config = dict(
    train_examples=26041,
    encoder_positions='rope',
    optimizer='muon',
    adamw_weight_decay_other_params=0.01,
)
Rows from block 3 of the encoder of a small masked spectrogram model, named by matrix and row number. Rows with one number belong to one neuron. Each number is 200 + 20 x the weight over its row's rms, rounded and kept within 0 to 999. All counts start at 0.
After each neuron's rows are labels from the 100 clips, of 14976, where the neuron reaches its highest value: "top examples" is what is common among them. Only what is clearly more common there than usual is listed. The data: Morse code for random letters and digits, with fading, noise and interfering tones.
# fc1: MLP up (encoder.blocks.3.mlp.fc1.weight, 1152x384), inputs 96-191
# fc2: MLP down (encoder.blocks.3.mlp.fc2.weight, 384x1152, transposed), outputs 96-191

fc1.244,203,185,223,181,211,158,176,179,175,171,204,234,195,199,213,214,213,191,172,166,226,180,198,194,209,172,219,192,198,200,229,191,212,199,174,165,222,213,216,239,219,216,192,211,201,194,198,197,200,164,179,193,174,191,172,197,200,174,189,200,226,234,183,191,187,223,228,184,224,203,201,212,171,221,192,192,157,191,247,218,162,119,210,233,186,198,199,199,210,190,201,174,216,216,209,188
fc2.244,223,174,171,222,186,217,199,170,185,206,241,183,234,211,233,165,215,202,201,178,192,208,156,221,221,218,233,190,234,244,219,182,166,230,231,200,221,164,176,212,214,176,200,199,201,187,228,196,192,232,184,197,181,196,225,205,199,216,214,181,154,184,182,200,206,169,177,202,205,172,193,224,172,171,203,194,217,191,208,210,207,248,192,207,204,187,211,187,193,194,208,229,227,179,239,215
top examples: white noise; clipping

fc1.696,193,227,216,208,210,204,177,195,249,227,237,186,185,227,228,189,219,206,211,213,181,197,178,194,192,212,192,194,244,205,166,192,195,176,253,202,209,224,229,212,221,203,201,205,201,183,213,197,209,198,167,178,190,200,193,166,224,186,188,230,190,209,212,204,202,224,203,199,170,186,189,163,202,186,175,211,198,199,186,188,231,198,224,191,207,226,189,195,189,195,189,199,175,203,201,167
fc2.696,224,239,241,184,250,202,193,184,183,212,222,167,190,200,197,200,189,200,228,184,195,220,204,177,198,217,152,209,176,203,174,214,221,213,204,187,204,184,170,187,228,171,194,221,247,226,191,178,198,167,203,210,216,163,206,211,201,201,188,168,195,228,204,171,213,225,202,232,195,200,169,181,199,210,224,189,164,209,192,188,193,197,209,174,181,182,192,208,150,191,223,219,222,210,197,203
top examples: thin (high-pass); pink noise

fc1.499,212,163,222,189,167,185,211,178,220,197,178,224,213,185,226,204,194,191,204,219,206,236,185,201,161,230,180,252,187,196,178,179,207,207,170,192,201,215,210,188,233,211,240,211,189,186,212,196,182,227,203,185,199,177,216,209,211,227,180,206,175,210,200,191,190,220,210,178,216,174,164,205,183,209,204,245,185,215,203,200,212,185,188,202,172,161,235,205,211,170,211,188,211,209,168,202
fc2.499,198,203,202,208,232,173,217,209,194,195,195,233,222,199,187,206,210,178,216,198,218,202,192,135,222,225,224,189,188,181,182,173,192,209,214,212,179,211,180,175,191,218,215,198,207,199,181,189,213,202,210,152,151,207,214,178,182,209,217,197,227,204,177,197,187,183,235,201,177,166,229,193,173,212,204,195,183,212,196,208,201,181,185,188,197,220,262,197,220,213,208,223,211,210,200,188
top examples: tone: high; rumble

fc1.551,212,227,209,208,203,207,164,198,209,160,196,225,181,169,187,206,197,192,200,201,172,192,210,199,204,187,201,173,182,218,219,177,221,219,178,204,198,218,216,178,205,215,166,220,229,231,213,192,196,201,200,176,175,190,182,186,210,208,178,206,192,200,219,180,214,219,190,252,241,206,224,208,177,210,178,183,202,235,185,196,211,187,163,207,200,182,212,186,181,211,228,195,180,197,243,222
fc2.551,174,212,192,186,192,202,213,195,226,203,215,206,234,188,190,228,214,193,200,224,220,201,185,208,174,169,197,190,224,187,193,205,181,196,202,216,204,191,193,208,234,188,199,194,202,174,195,171,200,169,208,166,160,177,205,189,219,206,223,190,221,201,186,228,180,212,197,205,198,209,205,210,218,178,218,192,220,196,184,191,199,206,234,212,193,216,200,216,187,178,180,187,222,197,204,196
top examples: clipping

fc1.95,187,201,231,190,205,218,226,200,222,221,189,209,210,199,186,219,194,161,227,221,198,182,232,225,185,181,173,183,140,224,193,174,180,185,204,192,173,207,203,220,223,196,207,217,172,207,198,191,214,231,188,192,203,179,197,187,208,253,225,214,200,202,209,208,228,182,192,205,229,205,205,198,159,221,199,229,211,212,174,175,211,214,189,209,224,179,231,189,215,200,172,214,165,195,158,217
fc2.95,174,189,214,236,221,221,201,218,191,193,186,200,241,184,181,202,233,183,227,210,190,182,176,216,178,186,195,175,225,201,168,200,206,186,194,204,202,209,178,216,185,179,214,182,216,168,202,203,201,202,232,193,265,230,213,180,190,161,166,193,210,194,205,213,207,191,187,179,181,202,190,185,176,217,181,209,185,202,203,218,200,215,204,191,201,195,171,237,171,206,201,195,190,178,214,213
top examples: rumble

fc1.43,224,180,232,200,210,198,202,209,240,192,234,198,215,190,197,194,194,212,212,198,218,182,170,193,181,225,189,184,201,211,212,206,254,186,198,169,179,196,178,200,176,210,192,209,202,168,176,192,185,198,235,192,212,195,221,179,212,208,171,214,210,217,188,172,179,199,192,192,243,198,218,195,187,187,205,236,197,216,218,215,221,188,223,202,196,231,175,200,181,192,227,222,223,202,206,211
fc2.43,181,213,235,187,219,206,199,182,189,178,221,222,202,179,202,234,218,213,218,172,191,187,178,174,186,203,166,168,205,205,186,230,207,226,175,196,208,163,179,174,172,188,181,184,193,197,204,197,173,223,208,173,196,202,200,184,196,171,233,166,198,197,161,227,211,215,201,166,186,217,224,212,205,206,205,192,208,226,205,185,200,217,224,175,199,182,183,211,180,188,170,201,260,189,205,217
top examples: muffled (low-pass); white noise; interfering tone; tone: high

fc1.191,197,227,160,204,196,221,209,203,176,186,181,210,204,197,191,203,199,185,201,195,206,211,224,205,187,225,167,191,161,173,213,202,177,245,153,200,223,207,177,194,182,220,173,191,228,174,191,206,218,221,216,237,195,158,195,211,217,194,176,217,182,196,185,210,205,198,166,225,210,201,174,217,203,208,220,173,224,185,194,197,213,187,177,227,191,202,172,215,221,192,188,213,182,221,234,201
fc2.191,181,192,176,221,180,177,222,206,182,191,232,190,150,191,229,179,213,167,227,212,204,207,171,198,198,199,228,190,215,201,182,211,183,204,201,200,193,189,208,205,215,149,205,221,204,230,190,195,207,202,174,200,213,196,166,215,184,171,215,207,187,166,221,195,190,220,187,172,201,231,188,182,203,205,161,209,196,211,194,217,180,227,223,164,201,219,245,175,180,200,182,216,200,208,212,173
top examples: white noise

fc1.271,197,174,181,231,176,210,195,168,229,186,177,229,188,209,231,175,161,173,208,178,178,199,208,271,155,212,198,232,214,217,215,210,208,190,199,191,192,184,179,225,173,191,190,195,165,203,195,196,246,196,205,223,217,216,216,195,215,249,194,178,217,227,193,188,226,193,176,167,173,202,188,201,203,199,185,194,205,187,216,224,200,198,208,204,174,227,161,194,202,180,180,217,184,194,218,206
fc2.271,209,191,251,160,154,206,194,196,169,200,221,186,227,197,210,157,163,206,231,200,209,213,191,249,167,206,202,181,192,185,232,181,196,199,176,217,197,176,211,211,181,182,228,209,251,192,201,196,197,181,237,210,213,167,186,195,227,160,212,225,219,160,226,203,212,228,194,207,186,191,219,191,194,183,204,212,214,197,193,217,191,174,207,226,204,214,239,159,227,210,198,200,168,238,221,213
top examples: thin (high-pass); clipping

fc1.485,191,231,200,173,197,204,191,172,205,216,187,219,210,178,189,211,212,238,172,194,226,216,248,160,232,232,220,175,207,187,194,200,173,199,232,181,169,162,193,210,178,196,192,188,204,195,213,184,206,219,208,233,187,224,195,193,187,207,200,186,212,201,182,247,165,195,202,197,188,174,219,219,170,182,180,199,192,205,196,200,187,193,203,204,232,216,222,222,220,220,240,194,199,204,223,176
fc2.485,195,219,203,190,194,184,177,185,182,215,210,180,188,172,216,209,193,230,208,203,196,216,230,221,207,209,218,131,195,167,219,190,205,193,184,202,191,201,242,189,200,184,207,184,196,209,205,220,218,220,164,204,171,199,203,169,197,208,209,192,193,213,205,211,206,239,208,198,247,211,206,215,206,214,174,211,217,190,200,215,226,221,190,206,181,203,228,184,219,201,232,205,221,190,193,197
top examples: thin (high-pass); clipping

fc1.472,209,203,207,194,211,202,199,196,221,204,210,194,189,203,204,158,195,213,182,185,218,210,216,194,257,191,192,231,217,199,218,216,202,207,240,213,205,205,216,176,155,197,204,194,230,184,186,176,182,174,198,216,154,177,182,220,188,230,202,170,198,196,175,178,197,168,227,211,188,192,215,195,223,217,195,199,217,153,186,202,205,195,225,203,214,201,206,231,181,196,216,240,197,217,178,156
fc2.472,183,205,214,202,180,211,203,238,203,227,242,202,207,204,217,199,223,194,191,213,184,208,180,189,177,170,200,191,211,180,196,203,199,214,226,184,193,212,214,208,165,196,199,196,161,202,231,232,228,217,235,160,224,216,210,219,226,152,221,190,202,199,195,217,206,201,223,221,233,192,201,223,198,175,191,238,180,211,225,181,191,195,204,216,208,227,218,175,217,227,141,165,211,199,192,166
top examples: rumble; thin (high-pass); clipping

fc1.144,203,204,223,209,216,168,238,196,217,215,188,199,203,211,193,196,205,216,235,186,228,187,218,199,197,199,170,211,203,201,186,207,205,191,222,232,182,246,179,208,191,227,173,200,180,149,215,202,212,220,180,197,211,181,231,202,180,213,215,194,192,221,188,191,210,191,212,236,196,178,203,215,166,206,205,219,177,151,189,198,201,190,240,197,232,205,194,198,240,184,203,196,171,196,178,215
fc2.144,133,186,226,194,214,210,217,210,200,180,198,166,195,181,204,204,186,196,217,231,205,172,183,193,185,190,174,202,238,189,180,180,198,182,229,189,179,199,198,234,228,194,207,167,196,168,195,212,206,231,204,181,227,244,200,154,215,189,208,187,220,170,178,222,195,202,199,181,195,205,188,185,193,196,178,223,195,187,241,193,211,211,224,182,186,218,194,239,200,209,170,212,155,170,210,204
top examples: rumble; tone: high

fc1.237,214,225,220,194,154,205,188,172,190,239,188,198,201,204,201,218,162,180,182,197,213,217,250,180,175,247,208,186,213,223,184,186,217,195,197,224,193,194,196,205,200,187,201,197,194,203,217,235,201,171,191,178,181,253,213,200,178,195,223,159,218,211,198,171,184,186,236,178,207,233,206,201,193,256,163,226,173,200,234,206,212,189,255,232,190,200,176,156,200,207,221,209,201,208,236,213
fc2.237,200,234,205,227,203,168,209,167,210,179,180,184,215,205,161,208,216,190,177,191,188,191,186,221,175,215,166,178,211,212,190,205,210,213,203,192,188,196,170,184,172,229,183,207,166,209,188,216,172,180,261,207,228,189,213,234,177,164,224,210,230,191,186,236,185,197,200,203,187,182,190,197,189,149,221,230,203,244,205,173,233,203,171,207,203,212,200,230,191,186,205,201,227,200,210,206
top examples: thin (high-pass); white noise

fc1.741,173,227,187,171,194,203,188,187,199,177,210,202,195,188,188,222,254,182,159,203,216,230,211,170,186,207,160,168,174,191,213,179,197,210,199,190,179,211,166,196,226,200,173,214,198,185,189,205,220,213,209,188,220,222,201,197,168,208,164,195,220,217,180,188,204,177,211,217,223,212,208,183,200,188,223,214,192,219,177,201,188,232,202,218,196,178,201,198,200,190,202,232,220,219,190,197
fc2.741,233,208,193,198,174,199,232,210,222,184,212,137,162,209,174,218,200,195,226,207,202,201,232,200,198,182,239,187,213,188,164,193,151,200,193,195,187,201,218,186,182,187,223,212,202,216,199,201,219,184,189,186,196,224,209,240,228,201,165,183,193,201,221,219,218,172,165,172,186,181,199,203,228,227,172,216,170,200,168,187,186,225,220,197,188,217,203,197,247,204,193,202,221,222,187,219
top examples: thin (high-pass); tone: high

fc1.9,190,208,173,209,251,206,223,212,164,211,244,210,229,199,186,197,206,228,209,208,218,191,196,177,195,179,182,211,205,194,178,205,183,218,167,171,233,194,153,214,227,194,202,178,162,192,200,232,225,208,202,176,220,206,216,191,222,194,188,234,199,225,225,189,206,193,209,196,189,174,246,219,207,213,183,185,196,207,192,173,190,201,199,207,252,203,217,193,219,214,163,183,195,212,189,219
fc2.9,168,139,205,207,213,229,197,210,148,178,201,210,236,200,220,215,213,186,190,214,195,194,199,206,210,199,204,189,167,177,191,207,150,219,215,190,210,177,209,187,182,199,219,181,218,231,215,196,187,176,212,194,191,216,191,195,206,196,219,194,205,198,196,175,185,210,236,168,196,177,150,207,223,230,230,187,196,197,191,199,230,204,179,201,199,194,172,205,181,202,230,214,165,191,199,208
top examples: tone: high; speed: fast; pink noise

fc1.113,178,216,212,169,216,238,129,171,191,211,221,222,208,220,235,224,236,156,204,194,173,176,195,193,170,175,214,221,183,187,196,223,206,196,173,178,215,220,213,189,180,204,196,236,203,177,215,198,181,150,198,181,212,209,174,191,202,176,211,167,192,188,216,201,195,224,237,199,174,207,167,230,173,195,217,239,178,204,209,193,198,223,219,199,196,245,209,167,203,218,203,228,197,230,197,182
fc2.113,193,203,225,244,180,242,171,218,196,227,175,241,216,181,211,203,205,192,212,230,210,210,208,192,180,192,183,199,159,183,173,256,220,203,197,201,194,243,186,190,205,226,204,204,210,161,180,188,197,183,188,199,213,199,176,198,207,192,220,209,223,206,211,218,205,216,237,194,181,136,155,204,189,181,217,184,194,228,208,214,222,194,193,185,162,213,230,199,179,217,208,203,214,224,250,187
top examples: white noise; clipping

fc1.319,224,181,174,201,208,214,185,209,164,199,217,177,190,221,247,189,189,171,183,212,225,196,195,185,173,199,175,217,208,228,214,196,237,192,191,195,144,216,213,195,213,176,212,170,192,195,242,181,161,208,190,171,212,177,182,161,189,198,174,200,162,179,193,203,220,197,205,188,205,177,223,169,206,230,212,191,221,204,191,200,240,203,198,204,177,201,184,223,198,192,174,222,179,182,243,230
fc2.319,185,207,196,205,171,195,191,186,200,243,188,227,225,189,175,189,206,193,211,192,209,203,191,196,188,206,206,183,196,164,205,205,204,177,177,203,213,211,197,208,189,203,192,221,225,233,140,178,232,180,183,204,244,208,185,197,184,166,219,194,223,225,175,207,200,172,219,219,199,190,155,198,218,176,215,214,193,203,164,204,233,206,229,227,195,235,218,202,191,193,200,200,212,217,180,213
top examples: clipping

fc1.385,203,198,180,217,223,211,225,231,194,213,213,212,223,150,201,181,199,221,167,207,191,191,157,189,206,194,222,183,222,177,235,203,204,228,194,190,165,166,190,181,205,210,172,200,219,191,214,199,208,159,204,229,212,204,196,199,211,208,231,218,192,201,183,197,216,224,226,179,201,203,203,190,202,216,203,190,146,213,185,234,216,212,176,192,181,229,194,198,195,203,191,202,191,198,215,204
fc2.385,202,176,216,195,209,184,176,227,178,220,206,210,249,227,189,214,226,196,212,223,182,205,241,232,204,201,236,183,225,195,206,193,165,215,192,196,216,232,202,214,192,209,240,229,200,215,197,218,212,211,193,199,185,199,156,229,196,189,196,184,198,226,213,185,213,196,209,237,190,208,226,180,188,176,187,207,210,210,239,179,167,218,195,199,196,229,201,235,218,199,191,180,207,188,215,184
top examples: white noise

fc1.6,215,197,216,205,208,170,226,200,229,201,203,225,183,192,186,206,196,215,226,190,199,213,204,194,205,187,167,203,212,207,174,195,197,194,222,242,195,235,166,168,199,200,196,199,186,152,208,218,214,200,192,212,211,193,213,189,187,187,207,198,175,237,187,183,182,174,220,247,171,176,228,221,175,208,205,209,186,173,172,188,205,192,233,191,219,187,201,203,209,197,202,183,188,184,171,210
fc2.6,152,187,204,209,225,182,207,232,218,177,191,157,203,199,179,198,179,214,204,200,194,191,174,188,187,208,192,204,258,221,204,177,185,190,261,204,201,196,220,208,239,184,215,199,209,184,169,203,227,220,226,189,209,220,183,199,210,200,222,174,210,181,179,220,183,225,198,183,218,177,193,175,216,206,169,222,206,195,239,183,186,207,218,168,174,227,215,219,202,201,183,193,174,174,194,195
top examples: rumble; quiet level

fc1.518,174,181,209,183,171,199,216,208,206,214,186,192,180,195,205,165,204,196,227,192,192,223,185,206,209,182,201,196,205,169,188,211,195,180,190,197,193,178,215,194,193,247,196,172,188,205,188,163,199,218,229,193,250,222,215,197,195,203,177,208,189,157,195,194,186,185,183,245,242,214,193,242,190,193,211,224,187,186,198,200,198,201,218,196,175,222,191,209,184,214,240,210,197,203,160,187
fc2.518,206,178,191,210,195,178,194,189,246,210,186,207,205,199,186,182,245,191,235,212,221,196,211,193,208,199,223,183,198,174,185,219,207,191,137,189,188,214,169,193,188,164,207,206,186,198,193,177,177,195,184,205,212,226,178,219,203,183,133,182,213,183,245,217,208,213,199,232,213,202,200,196,232,183,198,203,183,228,211,196,180,227,158,189,237,210,144,209,158,200,241,206,194,212,236,227
top examples: muffled (low-pass); white noise

fc1.63,199,188,180,175,200,213,195,228,200,205,246,217,213,204,200,217,212,215,195,181,203,217,199,198,226,169,228,186,229,199,221,221,205,229,210,206,199,235,175,180,182,191,174,213,208,233,216,209,193,202,180,231,183,196,191,196,221,193,216,174,162,171,227,195,216,207,193,193,213,218,247,225,186,240,218,210,251,210,212,209,210,208,180,188,212,225,203,191,198,196,211,226,208,198,188,216
fc2.63,163,186,243,209,190,199,189,197,191,218,192,217,185,228,203,185,231,206,175,225,223,209,178,172,171,203,202,203,191,229,190,181,172,188,241,163,193,191,228,200,207,180,240,181,199,223,212,174,197,180,215,182,194,221,202,190,203,183,209,177,214,175,193,229,212,196,203,220,175,221,148,205,207,190,223,218,188,191,230,184,205,186,202,187,181,202,192,163,207,202,186,225,210,200,215,227
top examples: clipping

fc1.479,197,188,197,184,195,172,198,213,211,190,188,231,205,202,188,194,229,170,195,189,141,192,171,182,193,173,210,161,182,219,235,213,221,208,184,195,201,209,208,198,198,239,215,172,195,176,175,177,222,190,240,184,246,221,212,209,197,212,149,229,218,205,204,214,210,200,226,231,208,190,189,194,190,207,217,195,193,203,188,207,173,207,171,210,187,196,196,164,187,203,224,201,221,219,216,171
fc2.479,200,207,218,163,217,185,187,220,233,175,215,189,190,168,200,218,204,252,212,191,194,184,217,202,163,202,186,196,188,199,172,173,190,212,126,194,212,172,185,196,186,192,184,182,226,197,200,204,180,196,180,199,208,228,191,223,212,213,178,183,186,142,188,230,217,190,182,240,202,190,202,190,211,183,171,196,182,211,185,205,191,208,168,208,190,206,189,222,198,217,213,219,206,205,205,201
top examples: muffled (low-pass); white noise

fc1.365,213,179,176,200,221,206,182,220,201,196,192,237,243,220,215,204,204,221,190,215,206,195,225,189,195,177,184,191,233,154,197,190,188,196,188,226,189,208,194,228,210,203,202,213,217,208,218,209,199,215,183,224,195,199,190,233,184,217,142,203,215,215,195,198,206,187,186,187,181,205,171,232,182,190,179,210,196,194,151,171,186,183,233,177,224,171,201,210,199,209,227,200,243,214,202,179
fc2.365,197,194,215,181,190,213,186,198,215,235,205,187,208,192,214,229,169,218,197,217,209,244,149,243,219,204,192,201,211,182,197,194,203,186,192,193,197,203,230,166,191,218,216,187,205,200,235,210,179,226,200,161,214,203,206,197,176,190,212,208,186,206,205,181,193,205,193,215,177,170,196,194,193,184,209,216,191,201,238,204,217,221,204,187,202,241,213,155,205,193,204,209,203,204,196,185
top examples: thin (high-pass)

fc1.112,206,156,208,203,210,196,230,162,200,206,208,190,208,193,219,169,199,181,208,217,220,169,207,196,204,230,187,170,189,223,196,147,187,185,191,172,228,217,190,221,216,195,217,172,200,171,188,210,218,175,183,206,207,232,186,174,200,164,194,151,208,192,215,189,189,194,217,237,192,166,209,209,144,205,192,215,222,187,224,198,216,187,242,203,192,212,173,198,246,215,214,225,234,184,213,183
fc2.112,203,191,178,204,188,229,230,207,187,226,178,244,219,189,179,157,189,204,226,228,213,209,205,178,175,173,203,210,191,169,175,221,201,176,195,198,225,190,226,206,160,216,190,181,188,204,219,192,197,210,213,215,166,234,202,216,188,190,205,205,202,175,195,188,216,160,204,197,218,202,205,201,206,181,168,236,208,213,226,202,181,193,244,166,196,205,201,210,222,172,185,222,202,181,233,201
top examples: clipping

fc1.129,245,187,198,190,213,223,214,210,175,224,236,228,190,205,197,209,195,186,206,217,193,228,182,229,199,159,211,231,180,185,188,228,173,222,205,209,211,193,195,215,236,224,226,210,220,203,220,214,231,205,183,187,199,193,221,160,227,192,172,195,219,203,211,167,199,217,240,193,185,179,230,213,229,198,228,191,181,145,183,219,193,167,200,179,215,205,225,210,195,186,208,181,213,212,185,219
fc2.129,211,194,214,232,218,206,186,209,194,189,188,175,197,206,176,203,220,245,191,223,165,190,186,212,224,187,214,233,158,182,205,167,232,191,199,245,198,215,253,185,184,222,161,221,198,223,162,197,193,195,196,172,197,192,217,185,176,213,192,204,220,177,175,200,193,179,191,184,199,222,214,185,178,194,200,175,225,185,241,162,202,225,184,193,190,198,183,218,196,199,205,204,215,190,209,221
top examples: tone: high; clipping

fc1.37,204,232,184,180,190,211,202,195,264,179,220,169,204,197,192,187,216,191,189,208,223,222,187,210,195,207,215,189,201,212,177,182,239,199,191,189,195,171,228,181,189,174,178,215,188,178,185,192,216,196,210,175,189,216,231,232,224,187,194,196,192,175,228,200,167,211,201,177,210,217,200,235,202,212,190,181,219,184,184,148,183,181,207,203,206,164,193,178,210,224,195,186,207,194,204,216
fc2.37,164,219,192,213,192,230,202,217,170,239,215,168,222,233,199,192,173,205,200,157,230,207,215,177,196,193,203,197,206,204,217,205,180,215,197,209,223,212,178,197,203,205,222,231,221,203,173,200,164,206,186,160,174,204,189,225,227,211,142,225,197,186,204,201,186,222,217,213,167,187,217,181,182,198,168,215,184,207,240,219,200,218,228,201,186,200,214,183,178,215,217,203,168,173,218,206
top examples: tone: high; clipping; muffled (low-pass)

fc1.27,217,169,158,216,199,218,222,189,210,222,203,222,176,224,204,216,224,254,191,185,206,229,195,179,193,173,226,218,222,198,221,192,211,208,213,157,213,177,175,212,186,202,164,203,171,217,185,214,197,207,206,192,213,204,186,181,202,192,200,193,222,189,233,209,213,234,187,225,199,223,202,217,218,198,211,195,196,201,181,210,196,200,187,200,166,238,213,190,198,233,219,187,211,197,188,204
fc2.27,184,184,195,228,190,226,202,207,196,213,250,207,196,187,192,173,190,253,193,173,215,203,200,174,157,208,227,201,201,190,196,214,221,205,211,204,209,200,205,224,195,194,213,200,173,216,173,202,210,221,222,188,177,228,201,219,197,180,196,183,199,199,219,197,171,204,227,173,234,223,174,202,184,196,198,181,189,202,181,191,213,182,191,201,209,203,247,240,181,199,194,235,209,209,209,194
top examples: clipping; tone: high

fc1.755,195,179,175,190,205,192,194,200,227,203,175,180,206,182,221,217,213,175,213,175,200,215,220,170,164,199,207,226,226,191,184,207,220,211,218,175,195,157,174,208,211,236,194,178,157,231,236,203,240,214,168,218,184,176,205,181,191,203,186,179,190,182,166,201,174,230,171,184,196,215,220,200,202,201,217,231,201,229,221,190,180,189,188,191,190,187,197,168,171,196,223,190,213,203,207,210
fc2.755,165,237,212,188,217,233,177,230,186,188,211,184,175,216,199,160,227,158,185,204,199,192,202,184,197,231,203,172,191,196,226,199,181,197,206,214,217,153,197,197,198,217,198,224,191,138,214,164,207,176,148,188,200,186,199,205,225,181,210,212,242,184,176,219,222,180,182,215,198,239,217,159,226,219,196,213,197,178,169,189,226,206,220,170,191,213,188,177,211,182,207,197,203,173,162,194
top examples: rumble

fc1.665,185,205,222,204,169,186,205,210,191,181,168,195,187,244,188,195,185,184,217,224,186,191,243,205,179,198,192,205,208,215,164,240,248,211,243,210,181,191,214,175,204,217,192,154,236,176,211,186,235,217,215,202,170,184,202,219,181,218,177,232,204,186,194,206,163,234,211,203,187,219,217,201,200,180,202,163,201,182,170,182,199,193,200,212,167,164,199,206,200,204,219,207,219,178,198,210
fc2.665,172,185,226,224,215,204,186,246,207,196,212,190,219,221,235,206,209,217,200,215,162,170,186,203,182,191,216,220,193,210,240,229,169,223,195,209,150,180,180,195,203,208,218,198,220,195,186,185,218,181,193,251,207,187,191,237,181,189,184,169,223,227,219,192,168,218,155,200,174,163,174,199,189,210,213,212,199,218,214,180,178,224,210,181,183,218,195,211,186,199,204,198,167,209,186,217
top examples: white noise; thin (high-pass)

fc1.452,195,202,174,207,201,197,215,189,175,174,204,237,207,212,166,178,239,212,208,204,189,203,193,193,184,208,205,189,206,165,211,205,200,200,147,213,214,204,212,171,196,174,202,205,138,184,206,202,213,175,217,191,236,201,180,221,204,189,183,234,213,221,208,226,195,184,206,215,213,211,219,182,226,216,204,184,183,225,170,233,189,237,196,221,195,199,183,199,218,210,217,183,213,173,210,176
fc2.452,213,188,179,218,156,172,198,213,230,223,206,195,210,221,186,200,246,206,192,192,183,200,210,192,226,210,185,211,202,177,190,218,194,217,174,184,181,192,182,188,207,204,182,134,202,208,203,155,193,176,223,183,205,241,170,223,188,239,201,211,193,179,189,201,178,203,238,205,216,204,186,169,203,181,190,257,181,214,225,200,163,190,175,221,204,215,219,192,196,206,214,191,208,210,188,225
top examples: muffled (low-pass); pink noise

fc1.326,223,221,208,192,201,144,184,195,192,208,188,224,182,192,213,179,229,176,204,184,201,232,224,174,213,212,214,212,186,211,174,204,188,218,190,154,211,190,173,226,196,205,201,188,209,188,202,222,218,213,204,169,182,208,176,199,200,182,203,169,207,177,198,215,238,197,251,233,179,157,168,186,212,182,231,192,219,225,199,178,192,167,171,167,249,217,223,175,202,192,217,181,219,188,178,182
fc2.326,186,199,188,183,195,208,195,181,217,188,198,202,164,170,195,202,203,199,201,168,202,210,203,234,218,216,149,187,205,206,204,212,174,193,208,182,172,216,198,193,181,206,241,224,187,231,238,243,192,196,200,200,215,157,226,202,187,226,202,174,197,204,239,167,202,169,199,164,208,184,217,199,240,219,209,198,173,193,212,186,205,193,167,190,239,202,245,205,215,181,231,245,201,246,191,179
top examples: tone: high; rumble

fc1.399,226,187,197,194,219,212,188,192,212,249,196,175,222,199,181,174,183,204,207,199,224,178,201,206,230,180,212,177,203,176,193,184,182,188,203,189,196,226,190,193,211,180,209,215,193,198,166,204,210,205,200,191,202,199,204,214,226,184,201,167,226,197,182,183,229,211,205,193,183,195,178,191,170,221,182,204,219,200,191,169,187,198,221,186,202,188,213,191,208,213,238,200,176,213,178,182
fc2.399,197,210,181,160,209,171,170,171,185,153,175,227,248,190,221,226,214,202,227,191,197,216,176,234,173,202,168,167,194,180,210,218,209,184,190,201,174,197,170,217,222,217,205,192,162,201,207,208,204,216,226,203,141,196,200,179,194,191,226,206,228,201,218,200,192,230,213,180,212,189,160,219,220,180,201,194,232,195,205,198,196,216,231,183,221,162,182,201,189,203,186,185,186,165,196,180
top examples: tone: high; mains hum

fc1.576,186,190,245,201,235,225,187,199,218,158,235,170,230,203,189,182,233,208,183,240,220,211,197,189,179,210,176,203,190,170,202,190,242,226,191,212,203,190,183,222,201,219,207,165,206,179,224,182,202,175,211,189,179,180,214,247,212,239,184,193,228,229,177,201,196,186,192,218,241,174,173,194,198,213,181,191,201,225,183,221,230,205,200,221,206,175,192,212,183,215,215,216,230,179,216,185
fc2.576,170,176,194,215,244,201,203,210,180,202,233,191,225,214,195,192,172,174,206,237,201,217,212,213,197,213,189,182,229,197,189,231,191,213,193,216,204,198,244,197,177,207,183,188,218,213,200,209,207,196,170,194,184,198,216,179,206,198,201,190,179,192,180,210,244,164,165,199,172,219,210,237,190,231,185,169,239,199,185,197,215,147,210,207,188,186,204,185,196,191,192,189,205,142,233,207
top examples: muffled (low-pass); rumble